Weights of a small multi-label image tagger: 7.35M parameters, batches of 128.
Rows from block 7 of a small multi-label image tagger, named by matrix and row number. Rows with one number belong to one channel. Each number is 128 + 32 x the weight over its row's rms, rounded and kept within 0 to 255. All counts start at 0. Numbers have three digits each.
After each channel's rows are labels from the 100 images, of 14976, where the channel reaches its highest value: "top examples" is what is common among them. Only what is clearly more common there than usual is listed. The data: histories of elementary cellular automata, time running down.
# convs1: grouped (4 groups) 3x3 conv, stride 2 (model.blocks.7.convs.1.weight, 392x98x3x3, each kernel summed), inputs within the group 0-97
# convs2: expand pointwise conv (model.blocks.7.convs.2.weight, 784x392x1x1, transposed), outputs 0-97

convs1.186:131094136119118129136160152154171099136143095126125134175133129122131157125136156189141089131088096158079108095168112075177126121132198055127102181105103154191207116129189099133054177149130139143152119104134099094117092107128128109118100047108229159125104118122117103097121127130114147169119123
convs2.186:180122106149110107112109117145131159118119108091188086157110105102148188091136118097132183122158080163137128149150141101077172072162091146158163080130108130142116160142111107153091130168116138132108134123091139118095157120170149078152116097110100099112098190092170159097188223121070165069168114
top examples: 111 turns on; 110 turns on; 011 turns on; large cells

convs1.222:134105122221121107117116129120111160095109155171125109101120108139136081179104103122112100094096131125072120149101155129182150081102159098172106118163137135116133220114160047085162147096145136090176151140127119146090131056064118127117156172084137132103110106084159132127121053090106117096171118
convs2.222:166150102126151074112183111134099118116116128148154093124151110109083138103092170102141063113164135144169181093149130117085186074085167139147105153152112085145104150183159136100135026131121160174142087102129116120132141164131089117137120123076137079046079151139162073148137076146121108129141087
top examples: 011 turns on; 110 turns on; large cells

convs1.253:098080098151088131140109131155178104116122127166100130167149133113117142169125126144177163153184082131123067101133084108158086096131053177070129098119114139121130078106141195085179133068119099136109113159116121117085103079150113060147133145073106100133150155127095084124142105118165137118065053
convs2.253:141082125094140115145122185122136192161094075177120144183139098120100125133106190147108073077180126143130107168165129117150119105116123092136113117150200117145154141117119092109184114153135184082114128144130111148158036160087106099147128088134117125100189148117070160140092068069144134145195105
top examples: 001 turns on; 101 turns on; large cells

convs1.60:110076099080161140140130139154151134159174045136104128121088102093111146143140167161163168108111098190205093114129111097080181143105177142086184104168147111112112165119141100129114110113128074084125102133187105141137135076125134146153167145052158060168172117131094140151080167138127139143147129
convs2.60:108084113093143125142130155080199160114152043127156122123064115172085092063112095138166097118130104162127066122085159155109109103146119167096097114113164143092136155154151088144128095135073167111143136084108098171155112079160125069132116092128120165139061124105162088093182181117040130133132136
top examples: 110 turns on; 111 turns on

convs1.243:127173118080120153119119152131124132177092148197128108132076168158165122142123129151099146115174161096082175151115159133165113126113181104135147104110180086162162172117100064171154134131108106051118086104147110098114117091110208175096117112161151151094171115125175153156062107111168075128159092
convs2.243:120066122151145105141135138100091168099092059107046139091085094188165131100156184177172187090125123104169159255215136133156133103094212110109153098160164086133118143129174094133086152162063132145088197106093096112139124149118132063136090139123157170147157118147124152126124153107149128150116101
top examples: 110 turns on; 011 turns on; 100 turns on; 101 turns on

convs1.133:187070070143080129111161138175137161155122120073179094139136110139144139173088116118070123081138134130096114093144113095142138083139138125111133085129084122102165160093147159131184134173120090116081162084068138139040126207062126163147070125142147121111124156084127120144091085123137143142121163
convs2.133:142099118097060122118124112053090144156123136143094145100143117091093123101118100167153114132127115147127091130081065102137117124143174118179160186079162121138143161142091129129087192102162146152110170130086131123155098138094060154107145128122141130136093164106181115159131185124110187140143126
top examples: 010 turns on; large cells; 110 turns on

convs1.148:123113102096126150091171108126094123107082110095085096098200074155146126118076134119163130063104101122084119131130091093120159099152130153114111120146122218179116101127096120185095102161179142110109131090050162153131157151127168162121103123129154104145128203138151125192106068137163117173132079
convs2.148:101126098092143114097114146144109128202132093164114115151154180150106116150092119102102118129113147100091150096084115100163112183138109137115068146110124062157218081143140153137067132133142155157091067165074116109136128146102149117067205195103230121122139140068134148130155120129107133099190096
top examples: 000 turns on; large cells

convs1.12:122139068096090136131066105122153131132140137158074153124064209075161084111107168118097125133137123149164105108073143089167144094105117144170075124143127179099162139089050133115132176127153122120109084166113067106148186132131127136138118081101084169125090195117173120145123079138116100091155130
convs2.12:109089090113167161101102140177154094191134128154117127109118235141144127149117059096189149161073136068110109089121227122152097116097135158096117103132138157079212081062121104170114162082093123106167171085143100117165123071099060142074128116133139182085138142131177120142160136102129134142109105
top examples: 111 turns on; 110 turns on; large cells

convs1.369:135142130135109114145117130116130118087125202152127130146045093073118175060111081184142103106101097079179132129125156091116150094087117126157057097103135127120057118136072089094089085142108102103073124098136115122113087115105138141108083157104166134069152160163110107137160121148142161088177074
convs2.369:119106133140079132065123074125181123138119121114079167132106088141159112133110104094095132123122152173127198128105185148124134132187166148115142130089155165167099128213160085133084155124144195116184139095162065120083158047127118186137100133147131095106126093162098116152163133050100128106126114
top examples: 010 turns on; large cells

convs1.242:112080143103102199137100106119065146140104137130093142133089109124082179134121121176109104135192115104138155079116134052195085146122099153083118072119059134103139124125120080119144102106154132078167091210093110150103106164094142114114108140116146162054101096064160107121150141116126119158112110
convs2.242:118122151087115087140088149142117163133099093093121145081106134135160107169162159136107124137126118110092147165123124146091160072102179130108052089116130158162160165111183067076070146083081124211141107106173077131137156109137099079137175155166114158145059145123150094140150146096143104120132153
top examples: 011 turns on; 111 turns on; 110 turns on; 101 turns on

convs1.171:108155103144113088105105108092094086167108102107158098155134133131113121157076130143128107143128111135162229145143122148181094136174150150148153201184125148099114079133129172106169140160171141121084155096112107138117068060194071182065096089137125141100163148107145123166111169148109169104130154
convs2.171:150131148182150156143179130161206151140104155118103124140120179056103218078158120189111092127124070135082166131110137159093070063173118126093175186147148163110111117118126095142137113146149157119126149114207170115175173109149049147157172163164110085099101114103121158092124101115109162127149096
top examples: 001 turns on

convs1.337:142143148109120120156165157150137159155141148142163127116086109118130141187144138137143153121184123120134236134075169112139131074145136141148094180065184155189115131146131225173095108146175101158145106089169146126114058109115150115146150140101090144203162126092169156149128131096113123146142160
convs2.337:149143157151096096128176127084098091102114090174148171175106160108081084102097104104107102103155117120061129180128077143123111140118061139111072166114150222181132089148119085140109132150103128077159188098147106125155083113158099116176188122184070128098189122107159119128121071110116075145149063
top examples: large cells; 010 turns on

convs1.169:070149132131132119080126113133182056157114120080096085183164086120086127110108120157096090134148078104128073100099103134158113144121123124069089109114067087121124116110120065087066122131159100134075059117113182132116078122090151110155084088101107156140085118112088164102075175102127145144140135
convs2.169:138101154180112123075193113155140174136115094096112177105113189095162170135158163132140149185168114166123145071172135151106154114147147134147158175112134170142141115110143076084129175093147113152140194111134125164113122105156070092105143140153102112159060129160116224061112186143119168113126170
top examples: 101 turns on; large cells

convs1.156:178126075187046109095190121157107122114165127079121087110104139142121171153144078121133154084115102137096115150097086107118112087136130133117090117147115120128204079159112094127124166147055107075096138143124144141121114181057165155147129123080176156085081136098072103148096094129119150101144090
convs2.156:129187168128089163128138100118075101092135136052156107114143146109123096149117099180098107177131134153155171088123096115165109107149099141142133125126169091146101131149106079135135161119087129148117115103230124121108182099118179115141166123132118102109091153093124154095131141109128101099127054
top examples: 110 turns on; 101 turns on; 111 turns on

convs1.194:100100154133181068138088167131120169096089157110112126134084118078112161105121078106055086170194133077154096084113120140154171135083090204085080132071122098113182190106126115099128140123191172124109094123137123161094106135133149167104125133137109116123177140130160129131158139101173111129074143
convs2.194:174138128094140162090069155190175121126153158122164160087117174092206150146171118116170098138133112117163171129091118144155126144112183115120124086153064120091113137158149200150148104125134154126149108167169155106116072136146187109143134119142142161107098122169117104142182141133110121159113106
top examples: 101 turns on; 110 turns on

convs1.306:127188110144140096084112082114083140098166111131195091117142168109120109184130182118101075129083183151099130118130105092116164174149158103100152140121122102089177107120143097136088154137134129108112119212104112102133178131149149061137143131077104163105174088123196096096166073182110090154113102
convs2.306:106161080158047168187122192132124166168104096134101129124168092092140110091066086095118067174145137142153134171134129142137182129120161141107151155126068169081136141146100121119108117083130125119115117126204135058191160121113111114091071095073102079082133083113173129124122102114155147134151139
top examples: 110 turns on

convs1.228:154097087138110095124071103086136094118113168086133100109061179143144067082149120090106115074104188100117130079086154132114121125171201128169129110102118052155118120155107118143136108093152107100164080112157100096166105158125089095133093148092157120099116128162105133130073145056076143180135107
convs2.228:147135156145189115147127165171111078108107129146113145122134198126166136108162128132157141159133142124112124097122194147151135144108131126164092146080130186136140105156206173218112104177175149115160091128108034056145120155095155171115135151110154165144136112137165194043162068197154109085101157
top examples: 000 turns on; 001 turns on; 011 turns on; 100 turns on

convs1.142:136113119153141142117161134173136171141120135081072144180145131106119130162132121093096148141143060174064120202168117119151117091135139191142068101132157137149141147166149117167152127082094171125119203145092096095154231084099098112122118127134125078101120156080100152186146136126115073109118115
convs2.142:166125152114136178147099228134128084165142086148183134161079093111195063122143127144096165097130101150112112229141169144192132137127119106047126145125215125131143110162169093117121127088066145120119138103112179154174093136175130089150156119135148147093084183100104095096142091151188128156169069
top examples: 100 turns on; 011 turns on; 110 turns on

convs1.292:142143150195197174122090114093079130106153110129148096107158109197156156152144112122072159138072147133103173155087119120134127145120139117212147139100146099163143176177114125061087172144139136129141172176089118130170149131074142136110147097112123165120110140114082150114078104142100177070186166
convs2.292:155143166194124125083135148141145149110133163182136163084125147101134119120142119100132100144098138150100112092109129108131094100150114134098178153094085154131118073120121072163139122145143123124110044120121121178134161202125156125146082135169115103093080181125173106056140158108148141143148136
top examples: large cells; dense start

convs1.111:141113103121104170099145146104173071137129155114116132071053111138157160115128150077156114129126126148112071120152129120123161145131112103176097144167159144167181120142147168111085168099063100104182126158071128163119149121119255121076125122134149169153115109149149109105184110113120111126197095
convs2.111:135178175160107098091095111093085078151193121121142143098100161099135083078121200169080142163061172130135151162141109125118155139093118157151151150098059171111105095144118096110143068141111113117153109076109124144126116100103145171153066110149096131157147143106119131128148102122119103135099115
top examples: large cells; 010 turns on

convs1.234:186106139167114129088142093112119084091115129132086102120099144120148148153096123082136063145133147139152105100049085081172096110059121115150119120114131117112088141111099134094115120110150123119152154158036094179078131093126102088117104153073147134079072123124105127107098093055097142071118065
convs2.234:159150055135128133144114139087154161171125147105129134118090126167168130105106150141123108168202120118109108138134138180156161146099148145154175161099130116123136176057148137154160107136134143063139147139139106089133130183136156095102108098089120151077126145199140119116136161139132170063161188
top examples: 100 turns on; 101 turns on; 001 turns on; large cells

convs1.276:074066086144058162117090124114136073082106129183072154113147107150148134116121098076143096087164121096171098087121107064143109064148087132109118104100087141154115126126119144097122122071109102125117120128089101101086116114106090066135138112086128110093113091084112154106098138123154136122086024
convs2.276:158110079104089104126120148119108159132197104129168123139144123131151107150132185089106098153212115180153124089167093209147149132184156127120130100110174190148178095124052137135102104136133138147181129137130119131115132111141099150126084156121103202086131128165115134161106093142121135070094183
top examples: 001 turns on; 100 turns on; sparse start

convs1.329:079083131109089154134126024108134124134144085136107134111141137135093155115107203115089160108145122066079069118108113115150106097115060106128116155155111117145108094127097104114211135097128143117129149098124033163128067167115180141119143114136095154137077104068083134155128145111094124129102094
convs2.329:172132108118152094168121148094148114171132137139151156117111114136211125128091149160142118145106157081202099087164127149128126168141164104119139120129108188184159117120078105120141183153138184164120173161181159171141155123104118175121174050123081096103129112135153181140093168104115107086092118
top examples: 111 turns on

convs1.310:099113092162077128180077082154147090157142151045169146113116137189138106152178098173113076142103114095138133154092107146131123151115155102126115117127141064117152171133091078108070050149168149141132149070081081109173097147145165109118124162159080114125120131131087144104129076149168138117141071
convs2.310:106125046170139161147175180186108151094085152067088149026180149206107129107140130166189192126135048071130133177088116142104109095110100185142115094115099173112138151138086139181075132159131137137133129095184106102172119114129129146105095165078053138157096139180178107152192154171133125111107137
top examples: 111 turns on; 110 turns on

convs1.282:125176125152135138112110138073151118119080122067074192096108141107090128145104110024104061111163111138143101122150130151164129098143153083108174123147109156090075180157119117102077110130120146090156110145151114124075097174091072120158094142116119113163110139070113170145093120194137168179111127
convs2.282:140128117107120168135174149164079147089091111061087196120093127084127155095148094087132172110089141108129105080123086131136093147081079168164150100137062142106095133125173159160161128133130101092197130145163102150188155175070099133089138114155157144124042127121133132076087077114137104176064148
top examples: 110 turns on; 010 turns on; large cells; 100 turns on

convs1.64:156148123100199116109071173129184111146110089130165082146063134092124168129158126129110113136093098091073085087126121077103093068090103078098175166156177118107087140094088110119165119125091067172116098079105148142126111120099137163140192103068146088128162088143093159142109134141121135145101134
convs2.64:131110155080129126088132152113151148170048076121095141126142116113152152086157130099127203151115160190129084070124098102136101148170108143107131124101178093104134113116080179101123140118073096124097109045125106144171115136165111093172069164136134113116126131090098057086113129127138128118119101
top examples: large cells; 010 turns on

convs1.284:119141100063108152122139124118130193177089160090113107116105174104085146129076082114175145104178177170103117191092142165118113148123142131125184118100144048137137102162064113165107103139102129113150081147172139125111144110145124183118169106166149102134118162121156206136112102194144148086161084
convs2.284:163146138112154131095128123167155108100107121068076191153166142141126088135165056145194174122126114092100092168105133109166192126132129138218139102096164141133126101124139168124113132103094148118106168076096101185127088111156081115125076157174249132164175079141116018151121095244103114223077116
top examples: 000 turns on; 110 turns on; rule: rule 115